config = dict(
    color_jitter=0.2,
    encoder_arch='swin',
    encoder_mlp_ratio=6,
    encoder_conv_stem=True,
    fusion='cross_attention',
    decoder_qk_norm=False,
    decoder_inner_norm=False,
    decoder_positions='learned',
    init='kaiming_normal',
    shampoo_beta=0.95,
    precondition_frequency=10,
    adamw_lr_other_params=0.0013,
    lr_schedule='cosine',
)
Rows from block 7 of the image encoder of a small encoder-decoder image transcriber, named by matrix and row number. Rows with one number belong to one neuron. Each number is 128 + 24 x the weight over its row's rms, rounded and kept within 0 to 255. All counts start at 0. Numbers have three digits each.
After each neuron's rows are labels from the 100 images, of 14976, where the neuron reaches its highest value: "lies over" is the class under the peak. Only what is clearly more common there than usual is listed. The data: analogue clock faces. In brackets: how many of the 100.
# fc1: MLP up (encoder.blocks.7.mlp.fc1.weight, 1920x320), inputs 80-159
# fc2: MLP down (encoder.blocks.7.mlp.fc2.weight, 320x1920, transposed), outputs 80-159

fc1.512:195130130119121113163106126110130111094120096109160171090128115101090090155143133132132134197095144094145109126154146070127148107134130140148132165120109122113139123124143148167124093127171153163158098118140096139115127135113114099147122100
fc2.512:113170127107114184122145117082124097128134159129113110140153164109121105141108103110135103120130146128156137127102154147153122100174130118090147107104131078094130113125115138130173170117090160101150138093154134131121087120125147114133168115
lies over: backdrop (100)

fc1.235:153132112161130062105161164149130158146120144113107122112119098124098123154109086142149140119166110090114135147093120173135118138119168098137168114160147131148162114159120097118159140132128091128112096120139103110143187093081119161146143102
fc2.235:163120117152107123128129090109142109115144125126172139125138111144128117144093161140134106151149100101131125137150101133183121141135103118119127097099130151142143149148072104104122161137138108109151142176109155116099122151098117136151147061
lies over: face (95)

fc1.517:099133129097104135146141169156156078110133095193128140174165126130111122164140122158089123137158140102114127145107143139129129175140168132134146116113129133145136118099143115156132090149137177110079105118118137133114100126144097139129182130
fc2.517:117129134115141142145117051131162117104088120128127123113156094091134148124126122151142095103104127157138160125112123127126116139149127101105092112106190087081130113104131177112144123140101141147104119123175137152149138103136135107183123134
lies over: backdrop (85)

fc1.693:087137133103115151166121095192134141106151128126113120132189132107130123109160118134109092138139156117141133145118146134127118176125143118153115140086145116095130114120124097150118115134078121117104125097145136119107120145142102143099085120
fc2.693:105110145098146101149106111142077144125102115140138128085134137094106141098127157136206105154092116142118117129125110124122142151123107108123132100075151158125125133149130142105119115149120165094110157097153136187089130074151165129158157138
lies over: backdrop (99)

fc1.747:140146114144132144119100182121143094108130144147132121124091158144117125150146135148148121118118106121142101122119087150087138121160109155130141137140139172129097132124075132119123138119132110150181133114129100086108147091104144158134117158
fc2.747:089129124137105161117130156133138130109050142144115082082098131123146125152101125063147092116139158108116156107186136123150162164117109113093145146160116115119134091123145136115150144144155135193151099134109097125145131123132156157129181094
lies over: backdrop (99)

fc1.43:165135088160134100137139116145121144178106111130162129101086092122165148142123160169101160120150115123115114114118172157137137134128101119138124170158134118141121135135134120153149114145130153130133134117137113166135135091141141137166073174
fc2.43:117150139159096160078156141140136151149120106161166115126096085136132112122141112126098161111106137119119109167095148125110161109085140117116123125124124134123119154119112102124141090135143153129130140141102164124156133097170121096105134102
lies over: face (97)

fc1.6:162130147156123169143158173090132171100153105117096115119102101100121113163131146109112130129118109107151096147114127129130110121142134158113137118187128086081134124139112127144091168130128127136121141124123118135139129119138113151131150117
fc2.6:127164122131150087121121204166138148080147098148137172107112105132121120134111185148134127161163104122165158113153072097113131132110119145085160130151135094148125154126146128149069125123143143081127097136123167104177138162130132151115172098
lies over: backdrop (84)

fc1.376:169133112142150134108145158110153113100130118159114099153122137137097128107136151102124108160082118155160091080121168177144142122170139102117122113109117137098125099141103123108173138128147121135126100154109139163128121159155125126169190085
fc2.376:083112102165098149173115147112145109121110152116110134108116126155131097156117159158111101162135115094145137134107139146167102153129046150116098090143131149120183119148137099120103121148162116168167097085117117161125105121116146155145120100
lies over: backdrop (95)

fc1.142:087119129169149100126148164117127125109143126153148112093125120133141144139080161172126115084108157128109112163151154117128142113164162161115151107150127140117112114101126074150128135102153198129148101171168166084131070087079117130111122066
fc2.142:123134129115090078140122106108147143113165100102148152141123125093138110171151103090126109126137157107079110136148124134118096152168139162140145120126111084155156181136145113161126161158161155143137158141110092159132118123092121114122149151
lies over: face (71)

fc1.673:095129117153143122117152145156099119094151163123126124121093142104074140132102112114154111141105064131103156116122099209116138108113140110135140149132148128128160127138172145157129151066119149118134105113120139130089087089107112180091111116
fc2.673:147168122150117103119126096103111178176130112129162142161114131143171102168158132129124145173140123121070106162111097120164117150132128143108122103144101137132124175124131116143111096128151096127133122120123126149130154142100097092120140106
lies over: face (93)

fc1.565:108131150099157095119155153150126121096105156129159103113175122141090144074144158132104100118160184112139092128092119110113162119173169120152111130113153104138114137117117132094149111165131148174156093115190111177137138116118171138127132120
fc2.565:090104137122129158149076108101157112119137104141116114127104143111132128123129172161137116141117118140144162154112134143160129148111134119098121093135127138107134114138148112164119148121158099152120158130124128132117106081121139124153091110
lies over: backdrop (98)

fc1.249:125120173114187114119183121193098129120135156127119153079131114126080192136122096172070135113136131122124159118134120116157103110111136157070104115134111118173121102070143132107122119142169166124125089157119142099134114111072109119132140167
fc2.249:137145133188094132131127133113149161130135123089182136109122126122147091178164189144106135118154125120111100144112110162132112135104163122130131131122131156109140150119104152121181120103117134123130151162088123120104154121119095161152151115
lies over: face (92)

fc1.424:106083124143107161111097133158117164093117088143135105110163115115120142169145129153151141118151113120121157160118139097128152140100135156158134153136138140110148123179123092141119142164133167135111149129162103094104157157096148131181122157
fc2.424:102104091121128140139143176114101131053147150123191142158111165120102115156136107117118134126184138130137156149112137103168136135128128149138114127160107135151111116123112143092142157152126112086114154149118083090166124130110105132188121153
lies over: backdrop (95)

fc1.646:114160148152129117103141131139085081164138122092170149132086097133109122187133143107112118141090148086112129112126150092163133135140137146131118113078108111181141145133136112106093123120136112135147145126135124114107154107146139130144130142
fc2.646:117172104151146137121087148122174125096097171117134093114088175105153135126099132119144127152147086105151107128114074162118099115158118174123108140101120162070117081140144117118091095129104110121131151127176122121179149157143127095102130132
lies over: backdrop (90)

fc1.613:152103126111118132167146135164151130142134129138119127113097117130125143129172134133132140141155147131096117082149123166115126141153136145101123117158115156123081116173144093068105125116125128094093082110116154099141147135158086127139148169
fc2.613:086161139107163149092141100087145129160140110127133092150161089114147137149113131137128136085145102114145078148154134163123123120109144147142150150125136138173114161093180154150173161099115138144155162150151176119145146160147115126179121108
lies over: backdrop (85)

fc1.531:123118131129101115141095153117093083167081099111131083099135138080139122092124117110114133165126093133135153113154134094121141096138062114144122138149066125094119109167151151143143164146153151102139146144120151140082147110134159145116099157
fc2.531:152107133133093126109156083120154170125111146151133140131116107158152108135100091134083155139115137073097156065123105143162126139116146135157145149172179128127139125109114154141119127133101173139154113119149133135122142118175117143099145186
lies over: face (97)

fc1.3:134116099107156112121082102131118135085091101113098151099140108124128145144155159123152147136073178152125177140105161159097151151145154119111117138102178120113140117140129119131149139102146122120132151125137112161153148114129133165119121112
fc2.3:113140110176129128135120137117100133090105130163120165143111113107123100122119101120162096097091123106139170126128128132118159109126132148109141138080140154134141117154086133153125128151102102104093161069144125084125122121097135118155165156
lies over: backdrop (95)

fc1.605:138088116135143128171141113173098106106153161153089138086173118138117132129137140129127118119134101093072141146153113146105123142128152103113137169116131169125101157131138108172091125143082133091158153136135102121117103153140090119141086154
fc2.605:105120107119142132097132146104129110122181137106161126126106138167099101146145143162085135094182137085136106141112132117172191110075121162158126119158127156127063186114114139094127149149161133143101184100109124112192147099111126146154125119
lies over: backdrop (97)

fc1.64:130109112159114129112149140133167120105116108117152132141101163135117105139141103143137114134140059137102135121150137150119128111119151188149146127108152124119136115131132109145124131138146110114118122139081167153163154155145159093125129115
fc2.64:137065134136118160181136119131116150143101128120111122125127108091115113106083134099132052134142139060144128110134158167151097123146079156105138103150160105102131107132149168140093132125107097128079124128101155151147147105158122190177130142
lies over: face (94)

fc1.199:181124127128075126141136094109145136172153100134112130090112148124148150133097133144145134140107136111107120125152153141143140172135115127146120143148115083130112135139063167132149095147132144131143162129129125108096098129070085074141133128
fc2.199:151135144143114131078128111128147145110175159170167157092110127121118146129139140106158167128151103134108116125106103115167099089077129113138157153113127103135119136147150102150151103093115112172097126140127117096140121096135110097106095144
lies over: face (79)

fc1.657:152118131116168125086075148114092126149154129173145158134133137137127147117122132099158137133137124136160135136155104102104156085140138154116133118099116106162135143159111129149097173112115133125176089121121170087152161126119160089178148129
fc2.657:103136141109137148104093092080154131144066142104127103110150107151111124136179141123094131172135109113142136097134131162137158131160114148153139142138140133138155140114148121146135118141172131184124142116098121143128130130095104096135127086
lies over: backdrop (85)

fc1.629:135133130121117146127122128105114166143171125124137139067126128118133105096106128124127153136164105087090102142145158108109143134144178142096101171140145131162114130113128118122134131172126093117163150098124135140142089179150103185132121121
fc2.629:149149128139104129118130123151136105147130126119105143135159145084118158106144188124131142117120081133125108130127125143112104139135119154103113115118136120201119142118108157136139133086130143065118169118102102183109134115131130130145098114
lies over: backdrop (93)

fc1.445:132161131158156115108180121148134127133123109134137169107143133140136115146123113142133101165175109148124145100112134121131157083119125116157145185125127154133123121129129169119129146140146095134110143137138065126126111129145120155126150145
fc2.445:121113108110116131133122144145132089105123115127120129159155090106115129174105138108155169149189153158163133130107132138144137148152183144082127116136098154121116097126090169086100090173119124150164115118172129120119120092125104136142152170
lies over: face (70)

fc1.236:135135097144112138098169103112127120141129152164087141172135129124120110134155126111105127129131126065128090118091152177136089136138132156135106147109112120140161112139135139134112164158100131122201130095089143108110120150121167103107137109
fc2.236:138148089142114131122123150187144134089107135135111106114089147104135123163116116074153118126129122148088178110141099120150097167145139172116123180129120140104105131107153152127172125139129103164124121110153168138117117146122120109134141128
lies over: backdrop (86)

fc1.640:122119138127164147141132143110130132143162123103119137168080140067113136149180093158136151174111096144127129137134139111115153103078067142116150121136151134141132113150113094139121148171096122124132162158154131107166176134114101120111125117
fc2.640:137130119123123175131117129135098098122116122126142101170121179091112123175137104117112145121122102115166163104110094118117172133133135123096135138127129131133134111114164121126124137143105148105121130172164110158168079068103114105137147144
lies over: backdrop (85)

fc1.471:155132154132153102123134081149106120152100174090126121114169135157112161130160129113161113140161147140121162118120110107115121152137151115128146124146141096135128152109121152127140109129145148124125108111156113102159134150153106122077165150
fc2.471:149112111119140146142129090135115147151174111098138144116120119114112148145138118124064128152165108111165141127116122128132172095118128176100142088136147133092092096165168133134135112144150069104143136147121058108156162134118130129123126128
lies over: face (96)

fc1.75:149153119118128090134141100087103143131152137160176159104166132109120153118155149090128154118108084106176118094101156148143136197115144143131126141071164164106129161154111151128143130124138109126128146131182112157151080121131153092117147118
fc2.75:110131140144137150114089074147170160105118126153134120077130148123094124084144157148158098166130073135112142143105074120141141137120116099133123176109134123135154121137145110133136108171106125153119130112147074154134125147139160138119136119
lies over: backdrop (93)

fc1.292:135134111109091133153156122120101136120123068122155138105141082181092144107160160144130160094150132159097117141122132117180138110123152124154157124147153132147109165115111114108152115119088154097142164146114132130127148139129166139153087162
fc2.292:121119128143140110103111140165128120160130119102139113132145120166120117166118080119136129116144124151114108108125125116125152118108146111123109132139076139138129139158174126124151136077125125111127127150087126092139106098108193130148116053
lies over: face (91)

fc1.111:122146170105116134102122166118139118120099094106107144149177111103130105140104119111150163122118120083106130131132114134119140083128158112152113122183113125119155125181143119107157133143139096139128175149121141117071113096108097125139122136
fc2.111:138137142125157158140091155098103132160108161110146106130125176154109126135146136171130143112115123107149095153094104180145136127138121141120110127128146147104118146125148112145100101148096140116159145146129098103134112121115191131144138115
lies over: backdrop (92)

fc1.173:148105147117121134142123105154145120113111138124117088092127146098111093197093100114125123115105125123140102142165151143138142153120131082145171173112141109170127130140166143162091109140083130134150154122164165163089138171167116131090112108
fc2.173:121137108116126096141181107125122125151140088155108102167109129146160135157107127107198112125122145132162158092147136130115124099141122128111163157094132123078139085107127120080142123102103155111111129126099168148159098105148108162108123149
lies over: face (100)